{"encoder_arch": "vit", "model": "masked spectrogram model", "dataset": "strings of digits, spoken by a formant synthesiser in many voices", "train_examples": 39062, "n_mels": 64, "hop_length": 160, "input": "log_mel", "win_length": 512, "method": "mae", "mask_ratio": 0.75, "loss": "mse", "encoder_norm": "rmsnorm", "encoder_norm_position": "pre", "encoder_activation": "squared_relu", "encoder_mlp_ratio": 4, "encoder_head_dim": 64, "encoder_fused_qkv": true, "encoder_bias": "all", "encoder_qk_norm": true, "encoder_layer_scale_init": 1.0, "encoder_parallel_block": false, "encoder_inner_norm": false, "encoder_moe": "expert_choice", "encoder_drop_path": 0.1, "encoder_num_experts": 8, "encoder_moe_every": 2, "encoder_expert_mlp_ratio": 0.5, "encoder_experts_per_token": 1, "encoder_shared_expert": true, "encoder_patch_size": [16, 4], "encoder_layers": 12, "encoder_width": 160, "encoder_positions": "rope", "decoder_width": 192, "norm_pix_loss": false, "decoder_layers": 4, "residual_init": "scaled_by_depth", "optimizer": "normuon", "muon_scale": "match_rms_adamw", "learning_rate": 0.0017, "momentum": 0.9, "nesterov": false, "orthogonalizer": "newton_schulz_5", "adamw_lr_other_params": 0.0015, "max_grad_norm": 3.0, "max_steps": 7500, "batch_size": 128, "epochs": 24.6, "lr_schedule": "poly", "final_lr_fraction": 0, "warmup_steps": 370, "weight_decay": 0.4, "adamw_weight_decay_other_params": 0.01}
Rows from block 3 of the encoder of a small masked spectrogram model, named by matrix and row number. Rows with one number within an expert belong to one neuron, the router's apart. Each number is 128 + 24 x the weight over its row's rms, rounded and kept within 0 to 255. All counts start at 0. Numbers have three digits each.
Before each expert's rows are labels from the 100 clips, of 14976, where the router gives the expert most weight on average: "lies over" is the class under the peak. Only what is clearly more common there than usual is listed. The data: strings of digits, spoken by a formant synthesiser in many voices. In brackets: how many of the 100.
# router: router (encoder.blocks.3.mlp.router.weight, 8x160, trained with AdamW), inputs 80-159
# up: expert up (encoder.blocks.3.mlp.up, 8x80x160), inputs 80-159
# down: expert down (encoder.blocks.3.mlp.down, 8x160x80, transposed), outputs 80-159

# expert 0
lies over: /aɪ/ (31)
router.0:159142141134120118125141139111113145110123152111156108126153177105121139135105149096166125149162097127116078127139150126146125122121120133144121082151115106162132108128098125130128127160131124100147117093154121121130112124099154123095142171
up.1:101136124088156138133135155090152096185128168106136088133180141139159112083131159156145146121180173094149101121144116140102153143119133123151105144120140114130123165098141077151127160131102155109160102122109141161120098119157136155130166160
down.1:149158099103114118121090142116082204128151140119094115160133068148135116147100159134182116133110141132124107115145127122136112098109138120099140134121140125146118135124142114112112153138144127120165169086147116146154142133107106158120136116
up.2:135145129149117119114167147102128152137100159127152131147123137137095118141133102181126129165104146107121110136113153188125158105088135138181114111105115144155045162110107130147155118109137163111122135115167134155137096117124183103093140127
down.2:109091123124134104118164107127118171138128160135143146111156122176111093127115100118192159083120142131142130119142114103114143148129124110105140133149133100168090115152083116160073111143132110143112126149153110144156163113122134172118148120
up.3:150125157103190089096166091118134136082119133114124151110090136125102144176159121160126158129122088153101122122136156132138171136115130129087131145193120170135142074125137121113149146141131149171123125119154155097134131107112134121144103127
down.3:121112066132140168113135107162146095126127130078114152125103131115117094140144169109134106134151111144106143113140144121137157130108137100122168078103143150125153116105098180111124116117083146140089108104151099105145165099191107123133152123
up.4:159151135127095130072131141106097133161157106141132123156136113124134127099074105148099100115142138069177125114146077096109115133123142135133141104157113126147119127138114130122170091100144185129148113136182119151143082092158081128123166181
down.4:140062129105102152095092118113128103151124161175156152166106182131125138152161153111096111142126168166129107124140097164155129115125154143124154084117124138116137157097102147118137135120150113141128167152129122160167106136138143129133144110
up.5:145116113134131138124098093127152128125148111147102137106106148160134166150123173112165117156120120136165147107135134140114125126072129125107144068155136105151136085120135109148148159096088161117121088101124102135121129133110148108137107118
down.5:111139146123120116104121119129140119151124143128129100100169105093112076127175139139119122117079128109127085097151124081111085148147127098152100124148144162125067113100159128125131133113141126139114115096130146095150132183115116089118143161
up.6:106142181102185140109168140145154108149162155133132106119174174149135134112105129128150172130111148124091132173101151157096130138153145159122134173143091099091144173124132103125120095137117097103136139108165103163104151140104090157142127108
down.6:173115109124159158147093101153128103109137138131107154184101108111182132135122148136110105112161099156098076144144124120101095100152129110150167149125129117127106131149181106113149119096110112168153140146150120133136138120114096089122104096

# expert 6
lies over: /ɪ/ (25)
router.6:109123101116138108128103141146163103133093096113115120110115093138163132134129128166100151079097146122147116151117102125094156187136116145137118160114143174163104184127116151143115139121130146135067163118121143141137118096161129089102090109
up.1:115126120148126147132140128132182084097131168118146146176106133108157120098132154127170140122111137133146145123126131095125110102101132152088128114125124171169132176114135130119113100116099111141099070108124126166117137128133135120141103107
down.1:107159097097135117186129147116102146115140116106109118158119133109130107149136119124155145108089109159103114132102156111148206157106132148110130054130168122129135142127059163113167151107098151115135135151169138166128144136166157141132122155
up.2:128121111095141106085163134168134123176140146119124139128125164186184150147131143169115136127133161143187123194130126155129138169127161102150129121114147128185107150102119123155159153116118086096117130103137099111149117110172123088109113103
down.2:117143112084160163143156141123099121129096116165138114127165174095108073111125092118135105106140124153112100130156150118110134153127134160106078128128104138126101080154114119113136099137123113148111144136118098117110154134097161131119123115
up.3:135150169123197096137132121142146141154140111132086153111092118187111114140154141123093114128102103109156125145147115154063153182130104134081107141138123114129119140143131127184141126083112129121113190141129101145111156109145181114127120119
down.3:094119119138091118111150108117117156111115138141150153141125138163109148145134087147103141168162083112175143073127172129108128142128120141172180152114108141127150110147112119126124136123150147138126088140139159086118139164106129121084129104
up.4:127122149101131150172107151130115108150084103136132170098074122148162130160150153092120134101105160122150157122133111182122118139180118179157131174152128127133129119132093115145096140163072139137077124105104146115119119132141195147141104112
down.4:116134186138115140137125101162151133140121150142109158144115149116185082113150141122090113125134101113142120089093178136056116112158158097131130170074135148145147156105092107149109130103128104115128137151121145112090145153144100097143155114
up.5:144125132116112083114128147174131138123139109142094185109129094079138126130145102114121105092124178127115078122128167159086115134111094107140129157126154159113151129075144108134150156097122127108109116113108171142158149117144151136102136156
down.5:155166130130104171146121119129105078112123126155121147157167122161103137121113147152124094082175131144136119104140101110136131160059111143157158129160087128170113151159121129144130156143158155107074162112125129131105137120105175112130121153
up.6:154118101122140180113166123097130085124146151094125152172145133121122164148121102109152130147137114142127135103128106118153129157103169124181155158115131103123118096095113136117178152133107112063129107089119130118121127156160127113094134124
down.6:147066128131139120165146108151137162117123088120157131081118132142148163121141147152111110125161113102158155132117105164145119131106108105151142162133119156093101138123125162117143160106144141123138143127114118131120118157097139134141123092

# expert 1
lies over: silence (86)
router.1:127104139096121097121143139111153150093115104097148092135087128163142115083121089092097157126094142137117121131140069093126176144098113112117140115099095137097106129147109161164129115095167097151106130126230069163140112116154087118178110110
up.1:140147142115096069135137113073127135080137093125155096155097106200144131138084129124104154122143105131133112115157110139119162138114137130138132122149122152159118067143161170139120140130191108105062095166132079127160140165139129141157139120
down.1:144136135104065131119118173118147110102116169114132109121132146156127118144134084142132136153143147141101102097077109091127140137133151146142083142169151120147139129130105158152180109087145146104094095165081135140131181142147096149143167127
up.2:140146129114143136134150070082119146113131125133161080152123146168123132121142141093155116097154119154127102104122108127144112142108165100082088116116136107149132094149110168124111125128121105136131136134117103091118118103156131115151113127
down.2:168120143146109139177160124106120174107142126136075138158099106107126147114122143133204149119082110171118179101166121147161093104103117116103110093096130138142105134142131152084174133120151146115092136161122108106082151139112137143131123124
up.3:138136134079152134105173111124126151167120146106144121109147106128147159138114116143112121149121091132142092090163134076114134140073166135149149150086142154079142135119135103121089102113088138131121087089124109133119144124144086113119117110
down.3:102104168089145155169132106094140128111121087114171128082122156130157119101125141108156122137189098126153110114092128136183134159135162146139110135105109099131132109128105119153122162115115127066103105130153105078121123154112113184080080125
up.4:134126156105177122144136127119146128059120137111153154165119151136122114129145113139103097091117166157111139111130158120188128127109109142109115153123117107097159115108130145119145153174090104156140117166110089104145163124134136134115133182
down.4:109081128121132127145168154122122146138057148189156148114117118139165133086165110104154119157135155106127114150115081086117131139156167132135119161111130152106185156125121120107100112138133095129139122106121144130088112124152136145132168138
up.5:151149143102168033109166106101128105113116134131134078125084103156137127154128158127141126129130157144161107146141120135121120166110149140102173132138117121122089106140129129162144106146150141129116118110158092101184114106145128107154121108
down.5:135147108125065132124125123166124130124141107114126111119133132126111091117135114149120143185105133116124123118125135149139156149081099184123128107113087187142108142163097127125130167141096128124104156111101118161111126154101098143108157153
up.6:096136163119095122115082121157125155121135092068162119147131170143167125140115115146079170126129101136153153145152141181102116161094108138146149123136146115135106145143137148125096150112155157110156128103183151103180142126143132126169125125
down.6:113184084146155147126121113144136155058110112115117101135108127130129112155152096102092151112111112163105162086132150122156101136132095109137105132131084127091112157128160119153172173105134132146159156133100150154137138128117120128123142134

# expert 3
lies over: silence (99)
router.3:134163139108079136134135157119120096125090112104169118108139165111163093107107129107086145130139111119124127147167115123148125114152159124127124130122093123085166152101107139074085125122150106156121055121091149141158160107138103104153114138
up.1:195134076189057117088068126131115155146126137134089167145109124121084163123113111147183119134144115136122142096130113086163132124151092129143132145094143143126170139077122108100112112147125120160119099130122151125156158137148131129124152115
down.1:119136145150131073115112113112169133120102121125124119102131091163150176140158136139145116119081125151155137109129106132074129166091110099095076115128143110120136108061111130171122100151152136132115118126128133151150133144131155132155119129
up.2:135135143094124150162131119093141136119162143125135133185122123127124116120116119103146113117137121129145124125151116148137123114085155150105065148149128184098128186149117185114141118150128108134146060138143124126096145109160126101098074073
down.2:152112144128138141149121128099119151147143136135101071121172146093128131122148099095127088141123167108125152092113095139102107130108169085146097124133125106107139188175113142151121116151127155140078163162152096159116132165128151129133123125
up.3:162098139088132127110142116134113096143161146153147099125114160146146143146140100104138111103154153123136102171161113102164101184090134171143111119110155129130149078136116160188154111136178104140137086145112101085117145134135126130170149125
down.3:094178146138126116117088175118086176094145123117141132116116133132106137134130098157132123122104161078107092137105141128144138107129080126171157149161128137135164165147117111126142100131177109109163149106146098174115133143095084151161185140
up.4:108150125131076103141094123145088139105124120108135125130070093202159148110105138091135168122112114163094134118144135215103119126134087095107120128096136149135083096126126129141135117139137133124135116136142111129120128174120163110161114130
down.4:112162114132143071124114137100104124116103153107124107141150162195120088173133128138114140129112128111143090132129063116139119134095103109104111173120145122107150122058147142100188129142144110116165129152162109117112136100155125116146161154
up.5:098128131096138163176136145121132091126145140147121109115156140127093147150145107120116149135136093081152133121144148135148101127110125122081176150126102084122121127122110123128087096111150160137133137158146121132101109116150159145083168118
down.5:116158126118123108171129112157156127109125134110092098130117132158091120114126162125139124125115111124144125146091154124115108150137099135142148104122082155092125117124104107107127096164105102121067089111153112073095120154148137096148172142
up.6:092138125069138109131131120106099109113110126132142140147141123082091180148147132114165148117101151128183152110174157130139051176096130097090099115143102117086148140113147151100118123105154140135130135155171125109106112120163156130154143114
down.6:147131134121135160153135128091142121076111130113110116118118128151134123151156139092132138126184156117112139159105143135160192173142123120141106092105078126137123101137139065142152111133131092123125109141113145130096101150153149154112136093

# expert 2
lies over: /t/ (37); /k/ (31)
router.2:138123103167100126111119142174115135143132122120066167113132134124131147104104142158146183148137096126098157060105092103134130147155126103152111123128137115165173112103150083127131136121156153133116139121152099096151116138113156143140153176
up.1:184088111159141095126089174079108119137120132203136121077127141108083117149133140122141140099126158136115166135140132135117126111131108093132145125108140149097100179107116105163151114149156113140093121153140108166131105164123118086160102147
down.1:159119127101128144126128118162103144120145112098138150129093189145161117113125151145150114107140081122149076117141140112139091124147125115187134106138076136115099102122161101131100116113099143093145150125104170119104134129121161081132147126
up.2:150115125156089112086108146140116105104116146110131169128128173116160125124106120160114164122111146118110178130137146142149123125138148128116144112139131122168123145115143091115132104138178145102118139151166128119151099140105150147149152156
down.2:145077101097146099112121119118129139070106089128122174132110117128146120126159122137136104131119145125108144144147090150082096115160156150120137140136195146104104100136191134126153112089118128131137114099157128102114143183131138103107114100
up.3:102122142137121130135125138139086114130181136140101155092149122142142142123159126154096149142171099145118103100142130166115130153125144122110104102142136145132131112062099114135132157109132147111153070117116102127163101130116163132140146091
down.3:142072076094142161122157148167119147125115120124128121178126127128118126132135124149107119165103151134106146159140136117109109091113153183142175107120120104119108125163132156135135105137089111073157094136128137154095148132122108170132124146
up.4:123126124183119089072152128137144085113151140151106101128138122128135116132126104131167161127137150136100112108120105116130107144149102164095150132154150132118126131146138133114124103086151140164114090102139141144178151131137125137100176138
down.4:110164151134110118123118098134139114088112102132114070147116131128109110131151107125143103148103158126105138124092108099127086166121090113108121135132091141119130156120147139089170132155106082140113123110139131113155167089099098114134135117
up.5:149150101154147101160082109126162122114138147123113156095149113118111141141109112177148116152114144121125159126094116114137155115110099138116128154133144161116118083156110127123156134117134156105126087124125122129085150123135132133165136111
down.5:145093111073125142115157093145139080116109113109106110125103170151184153159141117103099105102094125150112103131155135129139128138139137164074150161133133098164114153108153127122084096103154167103172143111150080195128099106113154130147124173
up.6:125118130109139129103127167105105118150120148147166100117124065099091091169106112118106151175117121088108127141134108115111096125134154114140100130113127152094114110117126151098079142184119143150163134167090133129127139106129146137157127142
down.6:119139148160150159150095140132120158132103119155112169170127129104082120139184173131128163137153112148172125144147158190176148108123107163108111141112104124100169150140113091165155147143131095118095137158113132128125137149120142137142161089